config = dict(
    image_size=64,
    vocab_size=40,
    encoder_norm='layernorm',
    encoder_inner_norm=False,
    encoder_positions='conv',
    encoder_pooling='class_token',
    warmup_steps=290,
    adamw_weight_decay_other_params=0.05,
)
Rows from block 6 of the image encoder, named by matrix and row number. Rows with one number belong to one attention dimension. Each number is 128 + 32 x the weight over the matrix's rms, rounded and kept within 0 to 255. All counts start at 0. Numbers have three digits each.
# v: attention query, key and value (stacked) (encoder.blocks.6.attn.qkv.weight, 576x192, the v third), inputs 128-191
# proj: attention output (encoder.blocks.6.attn.proj.weight, 192x192, transposed), outputs 128-191
v.58:109138157165156131168084115151139141138128132159100148105098088161117155110126131137162139102088133102116081115105085130129161130119129085173116121158134137122139049135165169119145115104091151
proj.58:111152136118117114138151128115161091085152127111072131108144132072109102168134134155144113061114138109121123134125158127155116093112129105103108108082098161115088151177088119109080099153113102
v.59:087123141113108125110145054097132139193103075113113132127160123181138123133120188118117123100132129147119133150133104115145119187141128167125076110120142146081157088097102161121118133099117111
proj.59:133112155093161158136187224163138113093126098127185162124168148158145126117093148079119107110209109146143118140105126110134143117097152139125146172068184094131124136142123076151118108119198112
v.60:119168068134135147127078083115085126089128115152136170125136113140090147107146112138161130090096095108125180142132085077133119116127148137182145096137118178131151151115143073170089097139116115
proj.60:108139160138102058101075114161129133137113134131076091130128116127099085162103138137118150104124106091182148080110139123121143113142079083161140131119147207125082098167158131117131060157141130
v.61:101125179143087164145124152124124140067141117147142142102162123088084126122109145152167140141160097059154096177112105136150121087135122144104091171091135126157125164135152088147148045147127196
proj.61:150113139100140103117119055128118067155127137140169157132120140170152102084127122191100153130150143160109121097118164158152099114132198067094104143139115131135125167145095120114151146118136094
v.62:188130103109111119124152130116071122084132121107184136132139110152112138134145102163139115122118064077127140136144161134099098127097154093149107126157135125182140075127148083126115122148207082
proj.62:119063134137125149140124153082113113165134135092126126083211121208137190144118097184120166118133119163203146151128112067116095131157128117155123117132154156154122160111123132107162092160183098
v.63:114140113148107101106120120118098167133097089112095191106138146139092127171172145108094195132152150109123096143179136112134125193128161154132133094112138188132167102109151104123147153138132127
proj.63:135152119163133078148137134190139168188132123107191142177138143058173117145101144130128182152139097171110191125099135118123082163102112097130140119098124134132106136160148101106129078119146103
v.64:165182051201217138163113132179153109019148146165163103081163162105115123064101154121117127060140184135190138103127109176142106184129125112107087071136176080157118100125097132113133163121096140
proj.64:092059117112134207174129140056116176148118125147146113151144104153071105200120115129153167192106158212108144059164122014009200093122114104077111136136168156144099152092129152146162139106106173
v.65:115118104150089152098059142157147156161178118131106076132108139131083129152135138145160085150133112123152114105060162147097110100151118084172155141118185125144104102144125138158116102126054106
proj.65:091108156132129129082173080083123099109106139134131166083058073128127167132163103126128119074084102170156161126163091138057093104164164138140142188109142141083159050089164159105105109123166121
v.66:182168201131158122100109125124213016118132126164122068137122103106127133109117173150126107180069123145131082102177095196130114147088134139095134067117141089153136082107140065145124141147138112
proj.66:098111146175118141094169133119147118062203139159092100157106105076127049172085102167185141184105136094198161092164153101105136104059085144127131158158107089141140103172160142148123140140062148
v.67:175155150152133157159107109159096109157181122083081212118149131144140139101150138157085090097122151178141127111131103103112104111190145114112105101155173124144067175119112148076029118163123103
proj.67:110127165168138151106062087160156143151103148149097137144136099136128131136162116150107106120140121130091130119131044126124112138131099086155144132116124140158099157086083152099091085155158097
v.68:101116089123174108140069101147154127121136148102145139057121094105087124159152116096129183120126149158158132165053145147104139125135158083113108197127143169125153145089134197136091085164057086
proj.68:074106097117132165157120155152170131075050135124140245171154150102083143140121115148181160095143129159140171133129122105009097131104069095119118140131139216142202091192167182153192131185122117
v.69:168102074063089183131128108124060186139149112106166193151151114158132122149120118097087125114063123115147148131110096103137080190078130001125095156111077112139119113094126143112120101140173137
proj.69:185080118168148163127148120133149115086115108172058183079070119123158164122142104106130067164165106131102174187186106191114152157032137106148095078133118197117102085047116125145121210167090129
v.70:158191119131143130149075104151137089133154153124120166112133115049125152070133105107128193117149104123135121167042151150091093085161150142128160126115176082093117247094131175181068031068085107
proj.70:163109173142126130126169123166086105115151135093104248115192101180099107191127138173159177161147131175136129132139064026067129103141156190170131096072147105138123142116106161077123097121115155
v.71:066179130092166100086145112088111160111133137132124076176144124103085116104100100122143112179097138125099113102100153161095100046131128104205118146127169166148096107165126161102162161140153125
proj.71:201128111086103126090166111123117168180158092112159120109123059116105096130145106151157113073095187119033100165073138136161127146178093093160115131172152068077155116128134105102050059146145113
v.72:127124045210039182126100129125081234168167093127154186112155155186147158165139073148195064168146123120165110113136166124091145072192118115166149174141100139102075151182150149091117105133066166
proj.72:038069131114117099092124098126098102135206173109193069095123139183185163146115121106106148165113110030071152117117116132106133078114162084053152168086130178107101088164172163146060120107181071
v.73:142093110134089132176115153128134147198152173148117109167153119127178100172096161077137095093146105092105120131177153136126154080112149121103143186226160109137087065131079120137157145110082123
proj.73:115077136116125156111097093056121103149087101163133159092115116133160108133163149127154155130144124142126102160116102163049089201175121153155116159100079167143124165117100077108092145048149158
v.74:138111165049206111132106194126102076204102117159099187142111094136156115091049158138076140139122118123037083097107150121165087153145134107182125042090161121115113106162141127119115030113123152
proj.74:135076098078102050134140115122157100147116113154098179098160167103171149069118092186142126056054100085111128157245068050117184154129168125121116084120113097148104160039059169131127156142065093
v.75:095108166202067118087116154184143153159107056154132077105077118110144118158166088167116143131113132112139135082081122131106154091165137160096090106092207207120162058113147131135064128146181166
proj.75:088088070159137182139127136127143165162201093225057135120090122045183160159090135110187103094188131110159158127190123128045133090182078160109112143110116174093120085084144140097122098100146068
v.76:090079193181130103136117152068038107127096133131120069076105107163119092089036159089145061135155127145047119090129152205084129111049133220085101105166105094089155080184121099138194068151166147
proj.76:103197118148182176141118105098119160157158175127185129122091111144088138110119149131075111127094129083221083180131043227123113171058154155148117203112154113114117159129161142136071146132069107
v.77:168126091147036206095178162121157083077156198129142153029090115239069164134196066118166113129101113097117158106197097068142114091145115159092161142091157161122093184088171150104074083134081083
proj.77:169169079118173121115084143215210184064183126169171090162134178122095175131165115162086108159183095198071147101126088101137080119113141210107147087129181175101159100208167156133060128130176118
v.78:106091104033192076091097132137099132150177127087131207147128103105142102088113180153132175077161127139145133190168176097140100097109131145109101097116084063120161185146089158111238155198129224
proj.78:154149099085161105142189127161122138221059110118098098063162052127169140103132149136204103165094103173097199184127098069201156119116087084116129137118113123089080134117038179125101115118138129
v.79:180078157143037085092201154151133134123121140106113081128125136110104180111183117053156115148100113107145152156162149099090149160111090128150110093158107154078135083114122145125111081106175134
proj.79:128161135124141114105100165119089143137160140116130127104179109092120123154158157162093140084124131097120157174059116146202125110178127134134131172190201086160119089145119050141086090145131107
v.80:128126109125164130190128099106129141192095134162108037166132128160150074191122164057168133157129091124191139119115144138182125113110109111143143120141099082101155009091095137122156135090154184
proj.80:143080137133104112135181129054197129148138118115110120130101001154168125146125141115167167074106140113094141073114143101171113148158070127153125089150092092098158103132162135109146176110104111
v.81:130166117064131109156145109135066177021099101118130193170130123086117091096153099088139132187161140110148142133063171173078125124153139117122115115160088099102215099122067148122130204101090221
proj.81:090132118037120086139075137181168143190130055210103105183104153141122148191107105155171100193141139174092155184163197162117141130178144100064137191116140142115051146143050117144150204109147121
v.82:106129107165101146157200078181053119186165128108097187114121144177130112127142151152092104127121164117162168151121128194153166122126131138111170094157030147096080169073109101154151082095105127
proj.82:168117126095118068182115137174103120139094108073107103185152123180134074119146105111168134111136102097103127042159125101147144134133222070125123160087073155130140123172079137108095192092099121
v.83:131157168101072098116056101165021171172116129099140180126131113190121137214165132105076117117118134098106100067079097047151147109126107131167099192096167165132202060115134165153044138092177218
proj.83:179111140094131104164128113157200118148111054196045161102192116154181119091164116136132137083143140091136111133157167215068153076113165129167147024078088178139145106074094086107118163137150114
v.84:098195081120200149111147086169197167126143088094137148200149140160161045131111145126126168181148077115079061146047127045123128114178144131081143123143174167142099164129092136104134198180087112
proj.84:064162163127150118150081130099138132158122124099090144167080124210130181096131110123114147162139127204100121162113168133121109189137169160110127111161117113099120097063107114087180162115151144
v.85:164115152083235103098146126175110114117183158140122162111119102223179134060160152137119115107126081153076177139110051123085123160191082189150116159143204118078131098079137155152119125132132138
proj.85:114132123169132171122161188134151138180089078139122138148164112181091132109139112133207189125109134203153140115099159155167078107085111137107143073130170111061123153154172083167134107141112178
v.86:077140096158222110177151154146087133158118120126157133114081152165141119089107138130133173124101138136115148163218118194131122100103141136107122080132135156099120042088106095114108151121154136
proj.86:133076120140106127135158083039119136154105087172081087170105151166112099096134115125143134078101193142058067094086073129079149106149138126104127048113101074155049116122132144085112172110025130
v.87:119123095105064088095119138144113146160155173073134117184086110147162149119090140128084104128134114148130214174097095145149099166076108086174147117215152107139135147176108095151053107077117179
proj.87:127115161138117112129162102095108119163077109107089119071134144174127147122127142123096144090062082083135093199101098219096089138124219152138130121157090090137088158140092096100077205149095130
v.88:102102107094111139119098152117109127151095190148148101123119087127169136138131070129058137075102196090114150116117091145111178183105133128142110203100079097165170063130110124156129092078053108
proj.88:042082129103109147137128150073154127148135205190117168076137080152102129141155098096099147167115076110158149107153162043022148130091218109089115089101089124129165117147088218144162135087085139
v.89:137135126078168152114141033135115144110131123187106152110138127118092186127144149182121167096093140130239123185113145167210082141026097063148133191089179101127217038096124092145139173171167133
proj.89:203108152119152076125118168177143127137071115079126119116056132104093102100104113150180118101180139116126189037084148112159133065065074082138143063138093149126153109091054146154129155196159157
v.90:110089051107146132149110165071136162122104154056114184171099127145110107095172094091049085085149171146119197120222147102152162156116176129138154113160143121132102184093114170101138155091030181
proj.90:178077148113168125114124137097185215128052114093181055103185124144152205118169139106150121184104077165105125160042166119144153083160149124118123115087133036118140137206116127161096111135138070
v.91:171093140131028092151199173152234108125105191107132052199109089079198175104144119161108122087071111174122108156119105162151147180160080167153143121144174153084159071132140164115075079113168181
proj.91:150089139165100100166170059123145112098143107121081131088125107064133170079147191155100202111124095138183143123198138034098129139126144211145139105149115176136071110081082107080112125095066141
v.92:153104106203099195150096160108116122068145138184165024114132136188183162172101147147166116097100130161124194101114069066083105100138128164086158161134232143129142161155125107126181127160219133
proj.92:142160135146118115188140109088119145193116199105139053039098058165125118114138146136149229172115133119101159085050221148132121215093127188151110082123115197149162123122211061119145056058244152
v.93:103107084177083125098088143121144209141161113087142154105133192097129169123086117114132140093100141113130102119153147143146117149148093104086145178085129193102106107172096130114122151110150118
proj.93:126123151082127164102175115071113119180164134174115059123088172183078145128147117162118095153112134160122185089076124126095064097199100154146168149135122136119124140067119173103123128128090161
v.94:097130188206185150116116094078035090096139116136140151083133135152116103152117097123152087105102163160090137082209077135091109147116146156073133138103118088212016228097123142146108177119190118
proj.94:165161186143147134126112101111111110146182158140137000146107115119107092097158138125126105141119157138060031116162120193086122157047124158085125096107084145140131103091154126137121163137097155
v.95:180137096135101156159105125093153155074118119180113149116088138089153107084072134112135160131042138155132111079151110094118137173134142197165191115156139148177197068123085107114138050137205110
proj.95:091154129098154144126157109027143152108172145201132129137113141154063153099107145107117111161151139216114172095159118031148176198129155210104131106101088116135109114039113090152164146127147169
v.96:163062099104156040139101111115162151037084145132118203156097117109141132156149037100163122094132110100093184051156139168118107111126168104148140134224096129123100122122115097130133150120041182
proj.96:115155108141108154136090142174184138135141118148181089160121126106074141194153114184087184108161108175094120124094149104220083141077137118125143123122124146145138091113142119174138082113145158
v.97:102162073113142111135096191160138174149146130134195092115157132154130178158086122104123155146164125115095106114118098146204127061205143096126072131099146181148077178125156104146106119130128112
proj.97:100152121116123093150152090173127127144087089118140156153069140139106086123110117103211094087143169173091112119164111149117208128070164143091141123151116125164116130164138128104109141155120202
v.98:104128131079146162113124187158141089163147165129115084096065111152147186158138147102144116132098097134104173131197114166138142127153089123074088134096142115106076175107138094109121096151154113
proj.98:185138125102117091124070120090086096126049112132100137102133134115140113123124172080117055148173151138109105122140142131131133182047145126123161142107127109155090162174127136122090167116145118
v.99:226126121240065133086151150149180135091089134097120166133151127126095134097152114144106143125103091116098148128155121105085108123155100143105192188168102166126075195165129133106153117128075158
proj.99:166196115147102182119075084099078098107114097140123113194139101124117210129095153090135162108142155140111141078101096158091107105160124148095128064212170108122164097062161125160142137112102096
v.100:111131156138101085132126096124172115136113141162104176116147118081152131161109143156088121125096107139161140113097161143119097137164119150096145124083145106148139127164128137087097133153119099
proj.100:092166107130106138060154133124083180106174088101110094132148144118117072035117116120160150125166069113120130147187181123174073130147097108113134124123128126145130146159113090135150136112093111
v.101:109164160125082156181161148186138092120108150150145146154090132201111101236098101108137148068151130135050103086175131126112111150086137086170123160030134160106117140114144148121129074101061104
proj.101:144113155148184123173140138113101139120127120124130058196143120163158167057146139123143142150090139108073164112066125099130143148101063209113132132168082158136116126170106196100120120156114096
v.102:177105167190047124132089114119182092130129178115117153103117160119109117165159108157191148168075108119168147125184144110168176099127163080133096178113128121161125099160112114156103075145135151
proj.102:152144114079147105146129120155113129128102121208127092198171117095151140092107157102171122165147099147134133106103105091117150126152158138164140030151158128109077147128128151130184188096050097
v.103:146147146147216135093103129132112085072141081157083140145138132152139108082095143147084155097153126163159119192164091105103119134127119182072100115172127105095090120146134180155040116142193103
proj.103:216193157140097152096052082091115155110134185156106157092170124125188144157078125138076152056134154114195086076063079116097163159091139113128175195120154140134128102133122116152173144105181150
v.104:172116102198135168138143119130221126092209096138123188183147100124096127154134129050069152143088124128049139112165147071153151115158098160116105110117088147121066156190148118149128188141057116
proj.104:136136126120154119130104126080142095085206159147123072186110103093083112120129152167101143069185109105129101076173149161129191038099177126119121152140159123161122099095121146148147153088111137
v.105:172133061091173118092114159074148153132159103088145094148155100167128106157126087139084159124118139090190144074182118072191148143149123138092161119197154164097014133133124121100128135115083150
proj.105:178191141128118163132118036130173173164042119164161205164177177137076192134112121079151113083156099172137181082101083156141138131098141100145137104205150096117179166053058122130186212123093097
v.106:098154117068049101116119153118124126132150131140104083184112115155132160125077126149119135138146150111161135117112070077086118126112091130106134094113163158121162102139146100081124177124218114
proj.106:181089162065099150128197133096112133164073155084108150123167122148116103132105169113076096076113133116178130111091132156145128064144125112164134143125122128118107173098131123127145114213103144
v.107:107175115084209119133095096118161117057141125145156079097141143194097124094140112157121161086103147098120086159165148102195098161088151142153143097139135113129111098155124116121110116125077146
proj.107:100157102130102153147102105162092132130146213163162153084138080183132142130118076097143098147150135142167115111063083177082150147170120114080140191201187153132183094111092180148189157110132158
v.108:127135059147098151134109095123092109132138144052181131092137133108186099182128157196135164152142134122133148129153114090199115116169123154137142184100107102104131182173132119140156096089024118
proj.108:064088135150140097139088089134135091140153144203126117180137143091112139091102133140082160164058103124114165078162126133067125138111050167153148132100077144110144154086181123136143166122153142
v.109:100082109053086134178176164129089117138141170100119165118130144137120158117098116138152135133173099122106121137151155153115091146071147097100097090121135115138173196113109112133156179178105144
proj.109:104145118144141151131098084101105075102117160152135154097155129086142118119093128141113040171088132102097150119096136106115131106133144200155160196125107162107102190157115134148133087180163151
v.110:127147170165119101138183104099068194075215188161105234201111151101102139109104120137094119092095119088076097097098096170103147115053136105145087090196121175139095216109107122108162112137062117
proj.110:107191164123155110143155168157121074173196099118161161175147129099165126186088126161157119132125117112101140152124130088152151143157168149135118118095153143109129139123135148143065076137135111
v.111:110102107168106158149218127166031158099153113072117189049114123139152097129161158149148129125168158142133178053049099160198109157154099084114158102192111138119180132144113122084069102127084122
proj.111:102167086221083098089140147098124103125127120159156161129163152108093133117148143148107140143097152145162149129162052161119105102127099138108119099148171129186105129109125177086064150153162086
v.112:119167129133136138103110160115237227152168119130152123162142124114186112133123147084114130168116144138101093105090114118117133139161108167135124135113161150082132225126137153107184116227071117
proj.112:062204181167100149124169097138162090128125132088091109156070139085154104153139154175155194139140129082146105179223162110166116127164138134100160135167059109131158105155144107085093151165119186
v.113:172187048164125168108135159139006158131143163132187055107154141136163151128106096099138109136142124136202139148096124130153054131146108166171164123169177117163099125133109135130096096134198121
proj.113:172102072147162083164112157131092149145156045107148166122121169120067089102077132118115129128117156126175156042110073124120110113095117105153153098129093069126080189075135144091101138115153185
v.114:093130130103146129075159177115128150094134112111129145156122122157143099154132115156166168144127128100104125129168140140090136110151149067146076087145149055110038153116128133142096149099115101
proj.114:177154139115136108149101156176182120165098167172123158135134118137186154108154117142106143108133110164131108117128166087130111136092171144127145161099106095166120148127125124090161116133115166
v.115:114137088109071158126096168097155123189164113104111117106152141172141113113123083055141187125095153129133135165120101130099147102112123083131116155136109111121116206091128161137115108089218134
proj.115:134096165033100087170186124142149091149122105111120154117123108129100089201110089145126181145132110101095131074111099122149129085147182168139089119077063083105157098116160115106098175149154161
v.116:095074091121160101136148156142117127031122111161160153134103114120194117046102045112133107132130145160087144107166135146101125134054155122188083077095087173130162199155095115162167159125114208
proj.116:100123117116151218130124088161123102149209180150149150190158085135099154181106172156141108219114104173156147170073119149135099129148119144147122151151135158152086200149145137118093121120178128
v.117:121113163112174114157143139172122121130146113134123093147135129104103134121170073187122131133194133164141167144146157164023121183152066154150110109102150107089122114087136158149144095148162202
proj.117:150153118141134142182148188162176129067104064096156155109152142164140161168147144139158202084046177119074136168089178121186108125149175127150099116181142094116083082177136137166131153130084113
v.118:144141185080255104134099160107099123168148127122112087151130123130133156128111113160130107079123130107150134164134097215140145123144143163116148129174160110138091090083124138117169105126191123
proj.118:123125165124097105144079150104151110134136147086148143068195147176187063140154143097134111101126142111133118099118139085125137177068113087130130171124110112127116097153081186143101130068180109
v.119:097168129137147110148074148155113088091158140132140123093119146083108148025157109194146114170165172075106121148071149107122172104128109150105145108091126111158097175109120102132119118144170160
proj.119:124154101062127103110168147165107052142141110121076132066174157141166144212172137184172138107089109161121105098167128185096146103158158115134147173123137119083158158088157136194110094115149081
v.120:078140072156255100108152116092107194124154104128123150186103135085129180121155089161118158098109152116095150149128136098137152113199076149134104119132118071117092108123137135137132152106169118
proj.120:078134107123086087090121160188198130053120137092121110139145141122146104119158125144134151072117127150121124128140178130118143177096102087114197117080148096079118144127127090162147137174123150
v.121:101178101114255129125095094104108132107131146121168169127123142129165171097087141098067111135177178121182152158162175112134142161137158179120095143081168154140101089144133140144116137168188135
proj.121:125175151101150150151124187138164187141187127070120073067145098129156098124141157146147156085098129118166128112069123121146172135130034115158122168107091187128201136155116138176168173077173140
v.122:138154119126108157109099134128189121108083104115147086096104104170132180079159085136160200108139213139111105162133123117107117048139140121117199132160141107063034255192164158148155147101115132
proj.122:143070132142108123133129090131131107086113213133073080086114094177143139206075126087120174138130130124129146101109094192097161145087124129096105145102073086120168131065206102157111177132177196
v.123:135092145203202125090158146121159102107151168146082077119125128142111123106121104189106098162088128115122117189116132101092155107121148119187184132119119124104164172115092160107128185135179156
proj.123:085110104139112146101073140106114127131204157100153144101182111195100137154133131068185222111109136141118143087121201140124149134206105114133122098136135120145129151148160179149134156118143128
v.124:117133066154101130158143161152091180143135111129089110152146115189082122148080116117157099124134091082147117109118095106138159114132109107140168115144151184141165091135108103113093146140110098
proj.124:146097140143105095135126117118147147088131119144154137142132082137078077121149148138091098102107145172167109090065084108083125124090082160121126097123132117146126106085161142123117097164116124
v.125:105147112197148112092165114108222139107159117120116128181089125152118170081104144169108158106109084104079150129112138113159147128105092110129146175122109135092082117169155089169129093124071107
proj.125:070138175128114141113158156130116126150168111125124115150098079185149063148124142140210175143130160186132107106125144179160095117118102074120132069131178103138148177096148166144185148159067104
v.126:152105076214195126136135102161090145111093125126134126126161144150092092122090113125116113180121120107051125172093090114148094139110118098070095128085090112144116172076111127118134156060129157
proj.126:092143156155132099137087107110102164143125118134090140130132164084129114162150083142181176130107107147115126111125126114078135102097137183127160095135179126135122120153118167099149078148134114
v.127:115135096099149103185154122100112123165161136109102212100144124098135090144076150087124087106162085096184143149142112148093100144152114127067115183067158107132140000152149108104147089103124096
proj.127:144125127154137082156078172152150120163142110092099119123130107090139154072106155184171105085144132137116101166180144117178135131047142078108133103101133120146144162180045170122143175114129134
v.128:126172091142093175159161142126100139141174096117117169152113129177092163093145121168117092181162156079210103176160111122073151121148139102162188108160100173126121167131152150132096130134089122
proj.128:089147127122133156166159094109143147121140103187170143085140120106150110130118092134137083172174151139088079117086094098212095198054114128109133190118153149132067152146139177141137107122173139
v.129:144117126090072101160126134153118123150131125109206173138210138135129110108113089137174148121054080178173149172099157139119079137133104144134119167120120089116105171127141114080147141094098120
proj.129:110090127139139154099143148152115130131134085117150133133111156109080137159158096130154101102121130121118085146154146126108107046098111159137127117147158199126140138135100150077128134101133160
v.130:180159119120084100132100112086053142158121156172172071114098129182063153123123125127168113151165117088102117162139108149123141145175101134066161151143180151127063169141134089154143055134145183
proj.130:114201134077150163116106094125146143102101079122094131155156083184166092141114108140148111122140072151088147138147137012182102133096056085084141098178105069095084090141095151080127073145130186
v.131:116127093101058161162093098134095153045126115089177107148128122080160140151128060146159142123175047100165143180110135110124138158102122164106156094112111081142137183120133151138133159131132165
proj.131:128155097119080111131234202153101084122143146088142148124062126077129088114125111142148151127106163082146106128113168108107104089118102102112131176137118103138080103087110143150171107040113107
v.132:162117128113171146167108137085167152148113161102131121132171150096095170136152185105043089121096134155140154132183152128117134122177103114136126140180144131094142148145095139115125122176101131
proj.132:070184128141117181092100058132114137097139108142111104179161159176144117147138113101138137130141138154146097190085040115102156147140132115116115117162119139154114200132121138123140148144180115
v.133:139101114098214127133130102175089073095156143067126109099138128128152078070147164132108124124137131172181100099133155105116107094172169140148128132107113145102062119090131083163163111170119114
proj.133:172140119093085119113137119088205141132065105174117080141120107114113136135126136077110115165130101128099184126115148112130158131088093096134112101104152080081139149149189168149136144112178109
v.134:150130106111222163150107141122083139054154109118166107142116136117096097067171158172139054108128173120190124201120124059067104113103130108139209174062131120135127018122132138148132084137148184
proj.134:149079140087104108134205141086061120075136085055115088115150153119172110132094146115119137170125109159131122126108179143108097095137092171138118114118180151106178072195121091120174182111124132
v.135:166091098166255165141131123093139154121108142201101156111138106075154108132105121122110120121181153105069119184165088163098109098154167095125105218152139072147159121101113153099156184191102155
proj.135:118080118067130129095149139116162122062137165110153119112117103134148126021143123056166161133078137118104142096099109128135156090113151202105131060128137098121167163096100118140097096149162085
v.136:083101165040047112139137100156159118095123170163118168183100127082075159090116093114160156098104151098094143077177184156158148154089120141138090086092170067149108070127126149164173139151117109
proj.136:162126150172117154116152189192119066115121124105175206082099110068131093126111136197103114056124159118110113117112098178105131072129146120177136164116130103096111126114078109068116115099053182
v.137:119159095171087164118108126073089152093129177132147131166119117168097149159105107169129151107153130117138137140129108164138123139166116169152150130065090109125099130145160183149100130158141107
proj.137:141145104098160124142149145110100153116114116081118117105169117084140128112137153117162149130181098072132142181132093066181110133085125048104136143162151093160095111143120102194160085082115162
v.138:159146155127150145105115131073109142039101101166153114113146108100150108174143137124135112121130155185162116192115150136156125105135172121107151046097133146090209100139140135136140134104168152
proj.138:102161126115117125092177150148135109141130158061174101146056103121138130108093113090125156125100138137163097163130149117071113124138095130139129131100116128120100180134137119087144130103135128
v.139:073124100117030145087099106163109106125178148150156142129114130175128166079183139109096150141089077170131108078104132095159122120144158112138153117099127175062145124160109094162107108097147152
proj.139:132223107145127134181116140135100106078171067098130107153095137123125150141093132157117091145161082153128094173170113133179123142135108123182122141156119123138104071189128129097122124043112132
v.140:151162080085016121125126170127132168178095121102132110123111113140178100128156120092121091130126149142064119087111127150140157106116086122116175148155152143157188229109146140119105107155130143
proj.140:159121142161095121097084091141152130093133160160137159138172161128113170134142127114133099090112145140172117138127154087174182212137097107141158152158149083146070116133127066138116147183100145
v.141:144085153122244140148172147085122074031116133134097115058104133137140110143148162110144122154103116130146148094164149067075106126139119135101132121208122167094163127147146152092124074125094123
proj.141:163158159051143140089114131124095146123101130103119099110067117230155164130114103178107125120186132124088139127059091126142119134076137086091125155123085105091187146161173085105125188152204150
v.142:123186143129119129122100197141077123131138122112155168153136150137110150121064120140166128132066144169125143160088143128147106095196117110138147128169086177130113081141129162111111141125134134
proj.142:163064136152158165131100149100083091113141152161139084107188129143132132090023115109155102163187166084120098122178165124125175108120124142129076104094167178125144073202156128147137118074116159
v.143:144140149197098023127097158160101117186118119125140075131155122097133117125094130086157157110145115144175101127107108109164096133206087131128122129141145136129160102108135159156075118163166104
proj.143:124132133079148182106146057078068132145181181147057153224141127158163077161123120129114141134123120148180129122123103168109119184138117136104122124103136170126106173159129125122145119153120140
v.144:151156106107178110113094102130115173091158120124125124096075116165144160167094086138126136133150121148174164119121125139144113142091123167121128148127122129122112085175130105113182152202147149
proj.144:103117108146114132138135158125077140073146070106132113127131139116121161175130099151136194090109106096101114193168219146073108065145099107084123117129153191117077142087137088107073131148119126
v.145:162081089114173079110096120166064141122136139130130179159116155164101138087133133137153153161145110119106151163145107107147179155126105071113106153201152064095117150123129138100100129159062109
proj.145:150160092103160075136143130104164150112091120122121179102134100158176060108143154048116162101157139180080078143127138104114168090144149181072123101154117149144106158114183083096149196121101185
v.146:089086108106115163115115170111066142103123143100126134143144138099150098113165115082060131123102113130183121113120094144106155088166115083144166124180178071120215144144118120093124139188129069
proj.146:173147122141133138064087137100123121082146157106138094171136132134066109103152149079145158132142153126100137184147102093119172164112142216080134144201076143145121115119133107099172155120149157
v.147:085179129171039147132117140157027190125152098103110107151151127109125145080082145108130103162131151161146136129103140149118125114089126140110135160142088137135216101135105131117115113109082167
proj.147:136117122110135175165150143056084112054158139145144158156120134149123121102130126114126089155168111078145156124180133177140093186141067112161126136144133172103162097107143109112168073094150142
v.148:161073118092143152153144112131161103121156140120136129138092117129144104170128120115150116151159153072143152162175120146134142129136129089116116157149091123159043156115121078152166126150138126
proj.148:076140133111123140100109119155154160179099056126115132110150089100121118177145178165217154086141113127107135136131105108079112068113118113126142121172187169127116148117124145076137134121145105
v.149:115188120105176094154151067118160145126058191079118155145151139111100111202160173119071158111164122150133157121132160118102111139110149161136094116127111140099146178137130125141103183107092159
proj.149:126180145116056130157194093120127077131110139101134099141044130138138130127139143115120114103120122105133098164106098117183081114140088081108128136136155030146069089104163106190069087087163107
v.150:124160175149030129148130122111118156103077116132084199135189133057131094091091101148134141101148141073168128204095124171125142200114089117121164145119104119154157152157098114145145147137154183
proj.150:135128119107117099134119116155115088146140159125113088167025151145137112101085161111077102120159116166140107185126209087123024110151110121153154184148094184116166161162129141049210131099151130
v.151:210090120123168081159129123162167069124066136149086132109137111095133124168115125132126143124122149111137121138164093155154124138184106119115116139128182127206078171138131106091161154148104134
proj.151:123115109103076130122129108114136130152083091113082086132121149139149163130088102142107100110115117172147143155092147106152158104147140128146145087116141114105142111155084163132122101131101162
v.152:121169145158012160145187098127129104112134129145168119097106125155150145179133147138129143104156179151142121104124104080130125107146153065115173046060062174087120168157118095089150107130142103
proj.152:135129146161119133145108082106125125128150082094108105152140168131188141069172119149133094114131096106110110161114171126205160154133075126171155119138107151176079133141090138150115139113121117
v.153:207138122171180192135123149138183096201125120122162082106103151067131118101074149092130146116114109111125131082185132102132115115153156127196096203103129131149137084164117175143180169134177062
proj.153:080085118094103164124058175125128079062062175138176192139162102120075118131131106127091127146126087145152089142082054166163143131123097156127115091060072170178132161080113154081072079149188112
v.154:125115119149168106124111136078144134115142085108127138153108124184178047140123088143074117144159112166068081180082123118071099129084110174144119146108147071169139200124110120133113089114138160
proj.154:156161143124101030105170170177138186179101172090154103147150141088137092111121137099126133154099162148120127103161178111143114056138184145122136095133130108139187128137140108172128193122135154